config.toml
encoder_arch = "vit"
model = "contrastive image-text model"
dataset = "procedural textures in two colours, tilted and lit"
train_examples = 195000
image_size = 64
crop_scale_min = 0.8
horizontal_flip = false
color_jitter = 0.1
tokenizer = "word"
vocab_size = 52
loss = "softmax"
embed_dim = 256
encoder_norm = "layernorm"
encoder_norm_position = "pre"
encoder_activation = "quick_gelu"
encoder_mlp_ratio = 3
encoder_head_dim = 64
encoder_fused_qkv = false
encoder_bias = "none"
encoder_qk_norm = false
encoder_parallel_block = true
encoder_inner_norm = false
encoder_moe = "soft"
encoder_num_experts = 4
encoder_moe_every = 2
encoder_expert_mlp_ratio = 1
encoder_slots_per_expert = 1
encoder_shared_expert = false
encoder_patch_size = [4, 4]
encoder_conv_stem = true
encoder_layers = 8
encoder_width = 160
encoder_positions = "learned"
encoder_pooling = "mean"
text_encoder_causal = true
text_encoder_width = 320
text_encoder_layers = 6
text_encoder_norm = "rmsnorm"
text_encoder_norm_position = "pre"
text_encoder_activation = "swiglu"
text_encoder_mlp_ratio = 4
text_encoder_head_dim = 16
text_encoder_fused_qkv = true
text_encoder_bias = "qkv"
text_encoder_qk_norm = false
text_encoder_parallel_block = false
text_encoder_inner_norm = false
text_encoder_drop_path = 0.15
text_encoder_positions = "sincos"
residual_init = "scaled_by_depth"
optimizer = "adamw"
learning_rate = 0.00057
beta1 = 0.9
beta2 = 0.98
eps = 1e-10
max_grad_norm = 1.0
max_steps = 8400
batch_size = 256
epochs = 11.0
lr_schedule = "cosine_restarts"
final_lr_fraction = 0.05
warmup_steps = 160
weight_decay = 0.0
Rows from block 5 of the image encoder of a small contrastive image-text model, named by matrix and row number. Rows with one number within an expert belong to one neuron, the router's apart. Each number is 500 + 25 x the weight over its row's rms, rounded and kept within 0 to 999. All counts start at 0. Numbers have three digits each.
Before each expert's rows are labels from the 100 images, of 14848, where the router gives the expert most weight on average: "responds to" is what is common among them. Only what is clearly more common there than usual is listed. The data: procedural textures in two colours, tilted and lit.
# router: slot weights (encoder.blocks.5.mlp.router.weight, 4x160), inputs 0-159
# up: expert up (encoder.blocks.5.mlp.up, 4x160x160), inputs 0-159
# down: expert down (encoder.blocks.5.mlp.down, 4x160x160, transposed), outputs 0-159

# expert 1
responds to: red; striped; pattern colour: red
router.1:497536482474487541492513482523477452475529503499510542528547486488524524499557462527498511486515472472513521457492522460519501510462514512460533466498501466467492495551539490478463488476512497466515444494504477459449469518522481490474486535526503511476507538472483463494518497526518484503486476502533491514521509484529456485473483520521465537486499492523530495492523526496540482490490483536540524478495497469475512506465462481536465516482474511526534527496527508478465537489492528
up.8:484500511525484488446514509522535487522495534474470489485493463567490494526481517495465503466456497473476517515512496483515521505478507486492504460495479503485529511493536466554501515496488483531522535522506512482526488510518477506446496490511483477472496447509471480491489446508500494484517465502508549512520472450524493479511490475544499427475549503460499516537500529499499512494499478508488453502494493458535480466452488526534506524467515484520495503482487478488519483534542439
down.8:502476477488467507508442475476440482482516487507527467481496475487483508533457496520481465495539495534503537462503523474510478520519518518489504532557478494483492511527484514489478516528528499496473492527465487452495486454497515474517509486501533507494480551507530533499488506508531531525502494471515540477430495481495490527532459491478547505465532538537505477507531486526503510485480493521542490457477489488533481515504497526491440506493496480511493527524555491466510560499500497
up.9:515511486504461541482498466493484492528516558496507456467507504477514517493458465572501511515444550499507488510489510560447548534516534495487500492492514512468511503479507515507502464479494478487478516515535518516462504460482495506493519518511450501528502479532505540485480527482542554499584522510485529464547502460499489506487530529513498496512511522480506493465472472458508471521514513464508505503480522490496484499495462541482492508525508518490501491544482514492516472489497514
down.9:502475492499463528479533523493480503538468478503506512492526467512492476515488521489489471524457505455490483493490501490531529501495507515437489480477472509504566505491528513497492462521484486473557496493477510476480499526525492503475486510456524485509523490517489510434512478469500495488481551530515529515544528551435487521467502488510498536500558495533464513522490532510465529553501489508515545499494555537518492513508501505456476465494536477458501484496491483510505519504534488
up.10:530484475515525521528504473534573496506474545512488488474534472446443530488476510508477502480509524462518462527530452527509458496472503506517491548532498525491521519511512458496497485503510483503487499511488522524473517500510484501512472512488499465502473508518525540486488515505487498470512492519493496511479488501536441525470528521524477560480456474515441475516490509513501484499534471485480526506477474477492465492518503521510480467516502524486478534548499568448516480469513512
down.10:524513490473484491537497494487477506444467508550495528538581520493502507480521524485496540470516485514483494514515522477494500481470478501505465459493503509481540481511493510516519527506522525434533500516524458531492519505523494514506473462472458515538520527506507502519508520494522515533479504466481479473533498537504473536445564488499516521495489509512525450519466476476510463502516486510484546537497489490502500480523479527483521497520526450463493468507508435505511466494491486
up.11:489506494472497546517475490503539496513539496485439479446523462498470524489454484546496463516433520509462515503536467505479492510491513475514484500491483504481488489497468497500525558486542519537465522482487523466440524508515490479506524529508456491448533503517472549505491447538496461464489474471491479505492481497497516529484499480500475471457504504474484483518486501527493497514569507499482507486495489489463486462488501527527503485495511498495492515462479486466507500459537487
down.11:500502521502488525479482501497480523501518501557518474513538472514496557537527517474462420479521507509481503518501536494545529505468515465465474485523490506503514452544494461530504518531488503494531478527515482505509473530465467528489488523498483502491507500476525502514521514497495555510451514517516532523517499496468504549478492487489463524503514500506467484479504523504542532452457450525492537495463525504551528505494511492471496501511484464502482476491493463476563507514480467
up.12:516453463522495495508483469497511455499523519488577525490497429475505483513495479513476511450513511483540504503492496554491452517522481509545499527535501526454514517492472501462515484503482490454459517511515546510495524535490529498516536530518533494530493520491515557512479508527542491490552465483474489512503474487498476550468535513509532498518484484508493493535513481510499473529521528539509517506496473519482515487474519505525462471517474480497527517546484513484492494458483512
down.12:492531503510520513506516522535486471491477519529486516474531506497549489516535496496538543492516474496522523535472482496500495477452466463517483480521540503458533471473530513525509511520510524524488514488541491503527518509499527517510490497488462471524514466511504454498509514505506511490479537507514521500569469504466500552452529479511458512489506504542525489512503488463510477555491502452483518533503532507492530452507490507470481521565521528447525447505479476533487487520495469
up.13:500484500522528514484504521506484519508503479562498514488513482498570484473500526505492499506546472488509462493463530497476481506515516434429522486503520499539529498491530481541527488522479462507471504492473487512503499495533468517473507491505511466516480505491514485481497472519487492461486494518470483495482471495488481487515524537481550482510556505542482485534513504507496497489458528556498495492482515501560481498509515547486514554467491454547530454473491470532517527521499463
down.13:524523506492511493494478448555508465485484483435500448499487534461512438483460471525506499485514512503518548479526520493480472502551498522527565512527504502522534556485523516483493488508516495490464510483505536445506502501492507520493492514482483533507504521525494496530490514481524472462538499488500452514500481507519496486504478522470513467456505526490496475481482480532469533519501473538478471498512457476472520538535470505560500503532518504536517453480486502491502519495517512
up.14:499497511509529495555531502496508521509494464529441513436492487542470502458455531486480468526507539483521448525520489454542512540542511504508497506488496503484502480504516533535473510482458463460519500520481494534425487499512516492475529536509504493527461479504532555462501485478502502483484470524505481537496481442503485517503539494505499486474517505527502516524517463485457473464504505480515483490497507530496506500497513485489436518500488463523502463495478526492478491484491493
down.14:509560490480477507451503477520510459514503477488502519488521506532479460503486457466529505492489508526489525514519480488499502465497507489457501464469505539470494515494576499510484483509489484482499501528487454497513505465476504520491491521505466523545521564495513474488495525447507530515499540508476498468483500525530547488508549469461528535477504487492492528501492492515530512442478556501494488536515459472513529479522499455510549510534500484523485486495504466531512522499485545
up.15:507448466534491512510494510462488463491569497534522486440506487480480515525537506507500462458485498503494485482548517526496469490529486499488548510501477504460528484468476524508486495465435478482449511500535522497501477523536510483521522512495552539517490525444498513551496521517524500487529499487522511482531508493544480474492505474556487518514514468516524504489528482511512485515510520466518479518487456492499507457517496484475460508485506449506522479493529486517509510457482461
down.15:475528502499453526544492503465445447494504521474471516476524514529541489534529455483485504466464490466530483509481525481530454504464497470503479481499477476503506510501497498505520505510527494444489520535507438543503491490474464461539472463486506483530493452483445493487530485514489497477483546502528492506483494534496501520525534519512510514459488453510511495519498531496490502456504506480468528559470496456481531472516475461495528483513498502503496481491488490503547479487493518
up.16:497510480511517532515503482510501507509516529478450483474538524516446502482497510525528513533430568507500487493499480473498502535495515505473471458502481517489532514500509474558536511496539519553516527496475507476477522491517514480527551523518499540507489472501490471488515453485472474468513495528498496505534540513499484498489511465536492464490510514490532517550503498492499487493512506491510478507482462442467505458480475525535489491459524515506479519483504509502505531544580470
down.16:481496533464479481501460501542478498468543509520530453500529446483533527529461483484483466546510465491464465464476509498484498478502498501451495526533490503482514491546487504530482549490482514537511478502477472497527505538497488541492513467509519524486458503479550526499523492506514526522514516493538483473476499507555448526478486496491521492476542563486512512494492503473501477462448478512519526467489508538527499489473496480483485488446512467517505517514519495515520537504485490

# expert 0
responds to: speckled; veined
router.0:465502510455509493546470503532488461519484518524542526510526483507535485542526494480490464524504481507479533471478514487573499495438515516478489527509486510508512526538514456463469477537534492464505494518511489465520488515462501480522445487480516449514510503546528519499483492488480470537448497484509532497491531509517490460506463532509502537451491460537505536489518537469480484520510455510522468511502471493473514517490512473510492512495487544521477531485496505497487483471524496
up.8:536488517545486496499486524518506494495526526449507500486507508488490519490500536509504480486490490512499484488502488518480459519525575533496495517526523510502526513510515507469508519528506527563480476478500512502516519497469525500492472459479467468474525516501506572521501509479519509501512488471489497463502452511508469449453501423506475474539494562461496460476479463508508516474529504495553496482485474471448533527499502492503506499499531510451518525522472493497551485512516482
down.8:489540502458493520491468485449506511459529486538535505498494499518509497507508492495501530497497476510464473465474485497508519518495494538517435508519540487515545526506443483499493486512506482470474481527505464523486498513507492484507486530471469530489492489483515501534539536518502528520501511496520550489529542479517467503457543457528503509501520470473518519513516531514504513473507516492503544509495496505489528460492485512497459484497474557447540525499596471520494505525460483
up.9:534533495521504511501475564465518542494514509476494492486491511520460491480498514527503498501497536528479475519496522527490493543515491478520506480468502491517538484448523540512509478471496491549495509495467556512489487478472491484532501467477501532500500486524494505468505501465514515421534533491512535499460486471485510474532492465489574471519544549499491507498487496487509506518509532489513494514432491546511484459478508511516534513508553507484511484539514532504505491519451475
down.9:487479482466512502502539477513494514531479523472475524516462469490531472501464555458495478489503517470518461518474507495463495524484483496492502514484521513520499524467515467522528473475505503497488492481508493528479507516517512567492536552517506497500494514500481499480530466473520515449559499535490449515499481501514523497485550556514461500512506491473485502527515504515465493538501521462444504464521511477483453476498513483519499515477529489449517472470452458479480451493529527
up.10:512508560491488512516523496480441511521515489493492454495496500526473510522477508477540534504478497526474527504479543515513512492525526494489529492463527525518534478465494542519494522492505526520492499498529471517474533503476513525492499536478486464504435493492477521541527518472491480455521483488474518520487487487487491520488468522568514460554548519489513470484487548447485493522503545478482517527503533468504496519516454468494488505491482475526476463537468516486525478465470484
down.10:468503491521485519518513512512514487505502477480494464465462507434504483458506494467481520493480535485501552515470503546470536516509512483463528512468527542461554459487533512532485465494449489542550517510509499518530495458480462526519546500510502526498515499493509487543487522489550529493517486493527497475491539466481515507496483490497499525528512492462513479456491489484441489504545470537536504533516527484510470533463514518537510497470496485493514517483525503518505458478511493
up.11:515523497496499538477481530504488488535534507517489542523465481497494550532485538523487558519499443505529497501481467554528482513490506507469487476510526502484475498474490466496510509494493484527462494511490504493485453467534482493475505500484464467495496518566513525453495536479518546474489496489466508485479491453530492539483470517480505565508498526502511487520457458482500474511467500531516494497463479494480512514484494492505530479480502511505534480486472570537463535494499548
down.11:500506509506487506515482482496540501520471493478523489515474546522515488500490420459504541518480522554489514488525510499500514445453513513520521492515490535493546471481486542473480532504523537513484517471514508506494483485481490484495475525479444536478530542528511507486484496490524477505489498527497485485495515504515482491474545446528500506493479513519513554519534544483505501473545496437518487520455459478501521517477537466494486459523473448506504498509506469514513478499480548
up.12:451515525478514479467494483491492536509457482447513562496506510486505469487534473519503538487551524498512496445439506482506464479537492499504518508535500517523508498484492492529493522545461504495499441500476468466470526497482503481507471477501481516492516471526491521557484539534526507462540534473493504515490520458508519480518432449493475520510487489511478485520502482503527524484507481491505493482521520532559441500484505490536508476500494478512502480473496524497481487529510483
down.12:506531550526507497498522531487521546506513519482500538504490543489523520477475485526492445441535499504496483489477489513490450481497472506519480529480470526495439460532513524518460512502500487445523475506505489459513479469495463510520488509497507505525491480508542542484504499494504510553515481522500504527514511510499495515538489525466500484456524488546535541480471529553544485530483464495462532533476486520471495466524499479512506498461498540458470489493493536469489484510513527
up.13:497498530486523513496515492506468527514488434509518554533511513462504529515475506464515476529505470513519469547536521515476489500482519484537463499496529480524509560508437453501519475508511482499513512508513520516505476513498519492509473524536485461524511465462484514530509494519495475485463493515486490528478495481490549538507480485476491534491436459536499561465450481474488527483509517548486491488538504495481503520543470500463494472474487511516499496519482518497464504447508511
down.13:485525471507484506500497544510446505530488528477485523486523469513477457531477491486558508502463567498470528539494483551464498489511506522495508553523480506493543510490564473477524521497531498450527472499520471465486494500508508463474518466496505461500499497471496524516487520499514509479500525529495487528476505460487522479536483486516505479513492514497480443537563482502480480474484478490468450515503532506515474488479503482481524472505502497528510523491496525522530490575513511
up.14:523474506506485481479473479467482526487527485444469485498508470494486511515513487495473465498491491467489514524487500478481490546532521496528511485532479482531438511476481497484517502516532509522473516499491517498522515532532475497446519531488435510496493517493485503555495500440490479530516483475486524461479495455499554537487493447484503470546485529529546492560514477491522519477509506491480504488497510490505464508496508530505534543499498464449507450496542446488494506497516480
down.14:482522465467484487537527523494532533510516533507484530506497503528537528494489541540462506505507535538461507446523461528517527522493473483500536484518487452469509468505452506457480515485476522470517494519460518493545487517512493516517516550504505487467529482532519550503490480517504499525507501514534502480519494478508476492457543505521450463527503449477507521496521498512489488502509482501524535499494454502505505559450495494505448502533520527521505497446497532507486476477466489
up.15:514517541507526508514496529457504541505522499490490533463515546492471488474463521471501511517504507491515508488564474520500500537525471467486471506508517535499517503520485524503446492516467459536498517539483511511484473510471465468519534508496528493518497494531538528471473488518525507480507460505528485532532534513475507512464525474476494526463489500485474497471515500498489477504521461478539508526460442527467498501542539471498481499486540515505422461469512503508513511494453465
down.15:469495465492476535489500467485486514484500456499501493539551476514509472528533466460500507490502466505482441517550522449506502460482515498471502459449540501497500526505557473494496497535509471470548522441490482496514496548523501456499528510567486495539494518480477475513524483476502514510501510515501506491481515522482532445460509491453499518491492524537511523471471516542484479479486506487468500525511491525500509493501482525523507475524513509500503507530525468479502537448486500
up.16:528529503501483503527492477489474489508512548477467464491491542496468473509451514480533501504450541517501506505504474479486477511510512489486531529439507441536495458478505469545492494563514501487519485490529490474482540546505452507468485507475542486485458476484482509494544531502449513503477514505477503515515493449491512511476518506488494483542508510445530507505501503465474464498525528495456502508468508487496548480466495509503522531481509496468504497460514499514494527504447469
down.16:498511471516444495534482495472537482523490488523474493493464461482484492482472481495501497528503504513525500505443499471460511478510532481494473486486510490478501459518478508501495567505455499511517515472505583527514470493498498508518535523501496496474471483496514492517520513489507512491498485522446525500527490447495436490487486477539543502536502479460488481476495546509463498468475527498520509485485532479501485470491465547454502488486533456521506567480488463475529530495496487

# expert 3
responds to: coarse scale; mosaic; orange
router.3:488524506477519485531504483496488497531505499459516471476511461552473502510507542516495470510475481450483523488446498525496459449511515502458509551531467526537507478485495506517467465479540491478490487501536466506541532531481497472466499528526508509505472520539480506523527536499472501503520552476475533498521486473462517461474521535540482462515552538526526451511500481467500512541496481504453505499502521516508484485482521544538530514471497505492508522504506484520537501510510495
up.8:529481542428530504507470529505492506476446512498503508525501519508558474509477533473489496507522488513501492499484563465477495516461486505502479468479507504539517518476465487512486478488488487502456439490462458514523529494507488496519517488465480499492497472525497501512508523515489498496488497544500488484486519508515539480527500454462533521457419511485477535465485469512478529487502449527485496491522545496530517513493517517523522525524468522541468497499545499516530539510504526
down.8:512537520482510502523446522494475481502520502482466495450471528524502501475548462534488531525516488521493507487517519460475508492482480470512516481545494497531522456503493540456446538487524520524470502491480536465526460470515568470467483502451526474478500500502516489476482482488497492484506471472511514465489510473469510506511497454490518516516487488502508498472486491505510479514530535473563552487527490472560469498490487472519532492476499495476498523535533550483511513481512488
up.9:538478516534509465485504484467511513487554490517466496477524544462485477475514497483460487502479517509490477542510471527519531485534510518490502496522535493474499496515467531453479500481481501508487496491451496474517509510521516511528483470492472532564484538513549530451493520540507478517490503478515481487553478521527467454546549494441511495484499495496494522498540534501490487521499490494498493531485479509519543463508509508485456461499509556468539511518464507499460515464491492
down.9:563487523489447522476488508472491521496556504535460500502567523484458505515518462491530539505512493532478495535535557504487538491559498531483467490476490554513498491492515532471499503474518498512474496465516510517485470476494551476499440555470499459513527505516537508471489487481522497477504483517486525503498476523505459499531487529523544473489508516523501523494494494508515498480527528471484503509505507485514531469523483460491497478493471529516499501533486536481475508470477539
up.10:521523490515431521503476494547495473500472502478511512493474493509484561529464457467495534509472486536476516542517495537504486487465532505480523486544443505492526465501540520515518488449469501495485485486506549522485469488493478515525476517508491532477541475480510508461520531465507522458476466440498529505503517476491471484527502496542492516496516509484469457476503503492525504514442488496533478529509469460515499455483487506505531527467495507499518509512536509508510466490498457
down.10:514500532555483502469504469530452489500535526481524512486484506461511524520450517491544526511485478495484502521508474539504524473515530516486528529522509515456481536476531501520533461511523506495521538521537546481540498544488521516486467543518478495484464537477509490500521476534499495499518462519474528533476471533489491507483509493520498461487527494519527447492451523487498521534529553525443505502500508501524523488526514472570502504493472498455500487524512502465511492494523489
up.11:555505476530453519500464494518470512535508488529498511493511449491454484501486537465450538486509536506470511539506508502513546500450508533525506458496527509519487499541505493537480488498479507483507555503482504473485491478485493508471467532498524495489479476549478477488502514482510539436513493500450488488497500480522493513496513521562506490489525523519475497499492481499458470494463518521529489488492451512474541524517453488474516520517520506488501461559496497495496499468458455
down.11:476480542495535513530525475531504492526507505472533494530494508472484512498473545503512514475456478477480535495508485540483493496536521476446485468540542507507493504452525457507521452493499528477555520510548468497479507521477500534489495543493505524491455522526483480536521497536458523481524482486496540493537478516541538514522490504507483515473515462482512469475505503508516520469508509497436508430494519464506513496506505489508490469516477498528531530452528497526524482486518505
up.12:535521481530443514497473513466505477521520538478495469441516483512464476500531509528514514458503512485440487478514524489488490496490525525497529495543475523464459476495562532497463511478538518517512514462490539467505516473508487496477497542494525541467496483508516500485503545509513491520541505459496496500496503497496436469498507507528498494513528512527484476556540500525540488483529488487529453523473506502527526480477495498514535483508482491469522529459523489563508495503510481
down.12:491474488497480500511465481549470539496510524509528527538534517486491510534465525459516491507505487453460495512525519506529531489482513528458520516491498531437483494483514478468529492522496540454528498530561505431535498510482522469458470493548515497507488508525511509483490457520509513512498478537487511501489483505502497466476459511526523535449498490513477507538480506535521533503534518487443444492519468490513499489519530473527468493489489498505477484521457491512521465496478505
up.13:501485531533519534492503460496484533480476490489509538496507481515526493527484471522497481507529506505523501519515499522490518471539494539485503503535499524487551494506514511520527544471498485541498464517474507516503503470551465559465481516489498536515474521535508495515535493476520516477505456529491502505501437473515545517467451554500497530480482522524517539461513450510512480507478536465495484452521485525480481472496467524513498535473506515523455464552509505485469513475499464
down.13:481504504512474556517471491505498511519478470497521474496484550470525510513448516468500515489536546479474526492564492496453493551492521502514503485501473488495530524505515479467507489511485544532512514518520499516480500450499506541495491513491499469497466531475496498503494517491512511482446497473492481492459474484505572500538488504530528456506520430518506540474500471456483516548468468488495505462528534493509444491515481493505510485521483518523523502536473521549486479500512485
up.14:486488542514501498490448507524481530517502479492489524521483484513460509554469480486471490557473453497502495545482590503500473492505525512489474506486522506459515520506430498488488470501513506519478515506498516517516485516496519482504504483457491509511526465515496542527488482504525487473454521498503507493488479514510515505497481514476481498514510507436525534479481512484470492475490520421496484561494508483489534531523484508552466483447505514528461453532499503515489505518473513
down.14:491529476497535544476512514438507489501458506517469463488473522485489496509515490545505526474533504492526440486492508488485501497509512510517499462517489533532478516477514530527500531511494500505526503514487497510464498469477540482522462555505553495484462491491528445454530550490484558469538500528459497458477487494519499509517468463520485515497542510479490486504493491497487495477495487475498438498481490482479511521471467552466486487510504514520504508475534537477515530447527476
up.15:500466514490502513460532513483491551481441499523468522523515499528534449478483555538503472477489499499555491469485475482473540513507507488488470470485530487501525493509486480509506511513503488498553511514502427500512481502494506460509478479468509509535501480419470484532521478517489500470507487501495538570452524511474528519508504515518481520488484494513497465492503461480519462517503507521502521503526513496497502473458518495506452490494465495509474503495530526513503557447508523
down.15:479538481523502523547487495509511530505515465492493437452474509514509531486482485457469491514523518515528501477518499511472519539536502469482492543484531514535521520500457483500475573481552495529474509504473530498500483495540524500485499517487460488512533500538485517497484503487540509518510521487503501513485482495524533500519492487511476480534505526497480515527477489498549491506452506484553487462472512505511479483466557520481536472467537549490542478532467503552465504516514504
up.16:507503527526528458494495556504516523499513505515501475521498525517485465483496491447493436531503443519473511521492510549512513529538477499497492495465521515510457516487472525522493495513493504444503529539525430527501503528486517514515471502472467473528482507488450513515496517524508513480461500495483527516484476520558509482459515541512500492533488456484531498513521483489481512534481509499493470543496519492455509477492487537491463470506495482492491477493499538493506509471481585
down.16:516545475504451477448463505459525513517468504547454505456521521490496493501491525521516511501518515521465490524510517500464536511505506469513447459479519515509507507491512497520493506542492479518496502447532494540484516478528485479461527466475507483509545511496495481482505561477541517510494498499456524465497530533501492504542508465494503503484525520483494488510509471503441468461504464496519489517504504461491503499473507513439528505475529496533482508463550539509508549481467519

# expert 2
responds to: wavy; striped
router.2:479521474540495523532483545494513491495515577482467494513517464529497489488459547477514499491457468488448504491471491498517506528498503525462540486501508523490485463488529491522499509491514506478497537525488517511508494522494489480468460521534465475484461469544492516492539529487475507493487536462473535506477492466525467474510542560512519497491556528494481515514513479489513498483491496483518463503461498518450543480519509524533504512480464484451523495518457507507517494521444512
up.8:509541511505503540501510494496519473472493492501497517448570505433497532519524437514519536541468523511511488526517470494508502486467508536492504503519509490470428501541507476474514482482516524489484472495513467516470459524514503491539526529520505503467550533445506502494509486451466547505543471511472499486511511507531505511497502484465479527477455474483504515499493477504562467516492548525533528505504485507478505478491525494529484504527481528488507509497505536502478499486528523
down.8:534507464493501514517496441545543495516507488473527479532494471472494459510569494506489540487506469496481514486500459485481469486474493472462498532482544479458474522492539482506496479497517506502468481484526513524491492479509504513494530510560527488450524490472507497490513500505489479515487460522467529510508486474519513469517489468545452527519495524490487495504462499501513470532505506546482511427507518520501515499545461533523518513444458550495482513493485490459519493507524484
up.9:465476552459474497524522516528460473522530494507520494562470488493487521506502514464496460505521445468470487518480506507498478496478540507501523537495512517526518497481466494563468504514492474481489542532536461501497558497554472468486498497483482511543471477504496518497497530494487558489498530495481519551489525486497475519468468533498450485482492515500468469492487514443503510487531476513459494518491484508507522478512495497519490524496477486471496522533493508498524481443530537
down.9:436510500519507491458514476480499492490508521525541495481514478532534496540523535488517481514475511502489527537495515532513461493536473501498510494478502537480475491469547520486480536490496460504544475468510500509543496491484507571495513473474525523473521523526525510525506519514517510513493509501501501534473540507480495499494481487484516461459546498533491458541510481493457514475509446480501492492518479505518508557526522557502462486533497463445479489508522476492515503497565469
up.10:485505503477480475512482529497534513469457539523476527561532526440519471499524514495468524536487483522463526527541486493505561494472462511491479497500498481533531488541475466485530444483563513482511470506545439479489468494469483458500474510489509485510525490505524512452502497478504501510454487472477528518499484529507491463505498524489474513500499506498516506483535504482541492521475474531501512486493459506480502518454502514529510527489512560506495516503474510505461518503465523
down.10:506489438506479522488484500513538506530549498491507477471494511501504538471484490501483530479458471473486478501491501508493470517510508470516519506505502525458547479473513496498505504506527509493490490460459581526488464429564490519497532494510529509506497488551508455479521496455535502484541477528502510497500496479502495526480493519516504472550546459484474517489503495492557420513508485483504533474513474530488476477507534500502514519505512542485540498516501470506495499493491471
up.11:473508514493473525491501444522474448471507479483552499500492502542509531501528483487494527445498498459490491443528518506509470550492537504476543520503501519527492493500533513510477451464494498458512452503506492429511507483498505526500536496528551510435504514510512511502483476498486475513475526502554473525501488511509471482492479494447492509507494505543483470484501522489532518509528433534475524487509483534536483496490514514504499508508479491499527491487551493513469457482478508
down.11:488497487544486489455468485523482573492495505481525477509553466499510483498552456490524515501505493490533499505477507474508466521469517541459517556531531497468502528519509484524519512531501512496482472462493523509522500528497485497519486518541510464487521488465437517523513508477503491504540504519501539513452485498535475495510474519528493524531510493530522485530473565530531497488544562526484468513538504480483500503546492486527492506504453463495496515487505509497506470516510466
up.12:478494536541493484509481519502510503549462496486480493538508505483476485518473511480519463519474471484478517533487488517492470480506543539496541533530496510539497497452440505490492503508500558468523546494487500485535564563516548463497510547474481498484479522505480511505501511509494502533514524500498512514479545488476535508528496505541481486479531504508512477503542503480462503531552471453495486516516495468504492497512456492521482459512487503497495459565529505470529489488495516
down.12:489487509491512451513528486497522482502435502510524509458531492505506447531493509538525525466511534487532495491474512516464502533510508495539497479512485519472516483452530500495492494523547508476535478498503442524540497508520492508514533499488477487520545553492468513539456501531533516495509511471482474469496548478431542496518491487487493493483528472500463511499548491532526466478466496533531501499510560457484524506474491533492466492526500480503492517517517515488522481490539486
up.13:473482527480470503491518485511492529518522510474511523517488508491473539555475491466482462500497466500510554491439517498509468509483530500525475580544502517503496505480518524492484500514496492464470494507501502495511533503498479473532479524515496493465436531495484479516504521463500547468508464481499476535496541520533506508489495501515454486483515510522475455483510477517488504511478448479471499482490515501517516525500481519488449449517448453479509501505524502455483443455479507
down.13:479509534452530483506514506549492474497492504505536478451514483500492484504533503521506465500536535455511520546475517544495498502493544481493567502512543484469465491499523492498534500456511497448529485519519484493521511501506478540466512477528503482509513554517516527515529499472480496535492506490508496550506464519480497463528493522451515539470480500508479455485568489487488470481509482474476496494525545469499478495497505557480456487513522512509480488475515515503476509486464464
up.14:519486489531505530477474503548475509510468496486536536467516505507512523510517482494523517489488499490490465500526519446503511483455480481526509497521480490478498492541517520476493512522475563482491487503477502460524517490472529542480555474473518442489454504453487509496436497523534484538536501546493525517529518525499481480495541502471498506485483488491481516504517536518460470506528525559472526495534512461515494539493502529464507505541497534519516475493508514543479486549504523
down.14:490493493495494526523518472503489490504512473470502465538528520512506532498521502506514491505489463501507493468463542525523517516469483520516480503487545438533553515513514522526492432517457502461515474528464487503495465485522497546454478502517530481534487484432488466532515469478471479494498488509525509502463466479532499484513488522521534487526500532521473515520490532475485519523484548517508471480514516508512499513535471474503461508438466517450496490507472553462507490497496520
up.15:484492534470508472470509471514507487525487520524507500530484499502506516501491508474473477565490495505519523504537490558527537543453454492471491493496459462521523486526473442496487476484514495480485483544474431489522472488490529447482489516483474506538530514501498523497478525537509503486458498540461469545559524463497503500465470501483472530497476506486508541478470485496467540509487494500505521520470505508479506523508501502466481503455440519471490488509487507518514522525516495
down.15:489530494528460524503516543489504495527554465484455499511515460482552513482489518521478516497521541518502503506518500492475544516482505528503504483496507516469535507475530517523521548554492477508511535452500521514505522490498540466505528550480520502548497486506529516487521459480578529496574494511475435497559543548513473490494500528501498491473512467480447505502502504526518488497514479490492489522517471519518497515497504485466504497486500490543515518484511501493531511514516507
up.16:489523507477469494480464477514542505516497482468483492502503512479511489507523450473447480489490537485514479501468508445471513472487514521507551466526502448524502500535495557491491519482464514530465508458479497478537510506521511475470512475476496534457541508479487465496468519478493523505521474504505468454514504486494490492520514462449468486512528483534522463497572513542536569513493499493485486492503493535523502472509515501507553495520501486529495503496509497528486531538529513
down.16:517509537489496484510481507514437524476513472512492527542494489466495488475492475498530465495505471547514534526472466458527520465446487496486462535492556503550529504502494492503465498509500482484515480502492489485495521509482471490467505489504495439491527460489479509513535516473493496506460464517509562463469531452458471470522486465512432536504497502482468534482458459497524481530509522526491522528466483513506535507525509512509513483504512536508501490518484526483464499512513527